Rows from block 6 of a small image deblurring model, named by matrix and row number. Each number is 128 + 32 x the weight over its row's rms, rounded and kept within 0 to 255. All counts start at 0. After the name is the row's rms in percent of the matrix's.
Before each channel's rows are labels from the 100 images, of 14848, where the channel reaches its highest value: "top examples" is what is common among them; "lies over" is the class under the peak. Only what is clearly more common there than usual is listed. The data: rendered scenes of coloured solids on a plain floor. In brackets: how many of the 100, against the usual share in percent.
# convs0: first 3x3 conv (model.decb.0.0.convs.0.weight, 64x128x3x3, each kernel summed), inputs 64-127

top examples: spring (68 vs 11.8)
lies over: spring (61 vs 0.7)
convs0.19 061 [ 87 134  67 146  74 132 160 141 147 150 155  74 120 101 195 157  97 120 141 119 154 146 124  98  83 143 149 151 136  90 127 130 161 127  73  46 160 123 129  87 127 133 169 155 140 207 114  88 124 124 161 104  82  55 111 141 114 178 113 127 111  87 136 116]

top examples: light from behind the scene (52 vs 25.3); spring (51 vs 11.8); white object (51 vs 22.4)
lies over: spring (35 vs 0.7)
convs0.63 104 [167 138 152 120 174 129  85 132  97 152 120 121 130 102 116 154 130 122 148  92 100 157 130 129 132 175 167 104 117 171 133 163 103  84 115 159 120 134 118  68 108 133 148 111 169 191 149 147  65 159 151 115 154 147 143 170 111  51 138 114 104 115 197 101]

top examples: dome (46 vs 11.6); sphere (35 vs 11.7)
lies over: dome (41 vs 0.9); sphere (31 vs 1)
convs0.1 125 [122 138 115 164 109 140 145 124 119 136 132 148  97 136 129   0 170 154 116 128 114 149 128 124  91 186 140 130 139  23 149  99 189 138 109 149 120 137 126 162 113 134  55 144 139  90 145 107 114 140 131 117 186  98 115 121 164   0 140 155 168 118 145 116]

top examples: light from behind the scene (52 vs 25.3); spring (44 vs 11.8)
lies over: spring (25 vs 0.7)
convs0.33 092 [103 156 163 148 160 140 119  91 155 180 133 169 141 148 113 124 138  94 149 179 142 177  92 153 134 174 116 139 115  96 179 150 169  92 133 126  78 141  94 150 149 149  87 108 101  84 162 122  89 159 112 139 174 166 127 161 139 146 157 111 173 174 152 163]

top examples: spring (46 vs 11.8)
lies over: spring (28 vs 0.7)
convs0.0 083 [132 145 151 133 148 185 174 130  98 193 121 146 173 122  79 148 126 106 129 187 109 170 129 119  85  92 169 118 133 141 123 101 122 101 106 183 122  86 173 116 147 133 203 130  93 132 168 139 153 131 145 139 111 114 150  87 126 178 174  93  98  79  89 159]

top examples: spring (71 vs 11.8); largest object: spring (33 vs 4.3)
lies over: spring (64 vs 0.7)
convs0.60 079 [198 111 123 143 160 127 112 126 143 187 108 164  99 139 134 172 122 193 171 123  82 122 120  68 151 129 142 130 141 117  96 127 111 140 144  88 154 132 163 117 145 106 123 169 110 113  68 141 103 114 127 144 110  32 114 156 183 203  75  28 138 110 239 113]

top examples: white object (45 vs 22.4); spring (44 vs 11.8)
lies over: spring (29 vs 0.7)
convs0.43 092 [146 131 136  94 165 140 169 106 169 150 131 127 137 157 179 164 166  97  92 154 158 165  54 132 151 120 140 171 153 102 161 136 148  91 124 109 111 104 121  86 125 163 117 128 147 124 132  69 141 110  35 150 136 114  90  88 154 179 163 145 184 132 113 139]

top examples: spring (56 vs 11.8)
lies over: spring (26 vs 0.7)
convs0.32 101 [102 133 185 110 225 126 170 124 119 135 154 120 122 151 225 119 109 111 116 121 150 114 130 105 121 165 139 144 130 146 123 110 156 144  53 156 158 120 119 149 133 139 152 104 127 180 134 120  45 138 138  95 178 147 173 141 124 124 131  93 114 120 121  83]

top examples: spring (62 vs 11.8); largest object: spring (27 vs 4.3)
lies over: spring (35 vs 0.7)
convs0.16 103 [139 124 122 101 163 152 137 122 163  60  64 118 104 124  89 141 112 151 146 246  77 211 111 109  66 105 152  85 142 113 112 113 129 116 154  86 189  71 141  93 144 155 141 158 144 133 205 190 145 131 117 107 115 143 144  79 114 126 140 157  97  70 107  78]

top examples: light from behind the scene (53 vs 25.3); spring (43 vs 11.8)
lies over: spring (33 vs 0.7)
convs0.44 072 [101 126  86 155  87 147 104 117 146 143 126 159  71 181 117 124 121 152  98 166 165 165 148 134 107 112 185 152 158 123 190  88 186 132 164 128 102 110 154 102 204 137  74 158 120  99 131 133 140 226 131  72 158 137 147  96 138 132 174 114 159 114 100  98]

top examples: light from behind the scene (53 vs 25.3); spring (40 vs 11.8); cube frame (28 vs 11.6)
lies over: spring (30 vs 0.7)
convs0.22 104 [148 176 150 105 149  98 146 151  92  88 107  97 186 100  97 122 117  83 100 106 122 157 112  97 133 160 180  53 101 139 152 176 175  87 141 184 156 144 130 225 104 109 191 155 166 123 143 135 134 174 134 103 114 141 170 117 121  96 161 211  75 133 167 125]

top examples: spring (69 vs 11.8); white object (48 vs 22.4); largest object: spring (30 vs 4.3)
lies over: spring (52 vs 0.7)
convs0.59 082 [130 150 154 141 106 135 148 140 106 165 150 139 128  91 194  74 113 112 123 148 199 130 182 131 142 104 153 133 156 155 145 182 156 150 108 164 135 148 110  81 140 145 184 124 107 156  94  97 162  90 154 112  99 121 119 133 128 126 104 124 156 150 103 186]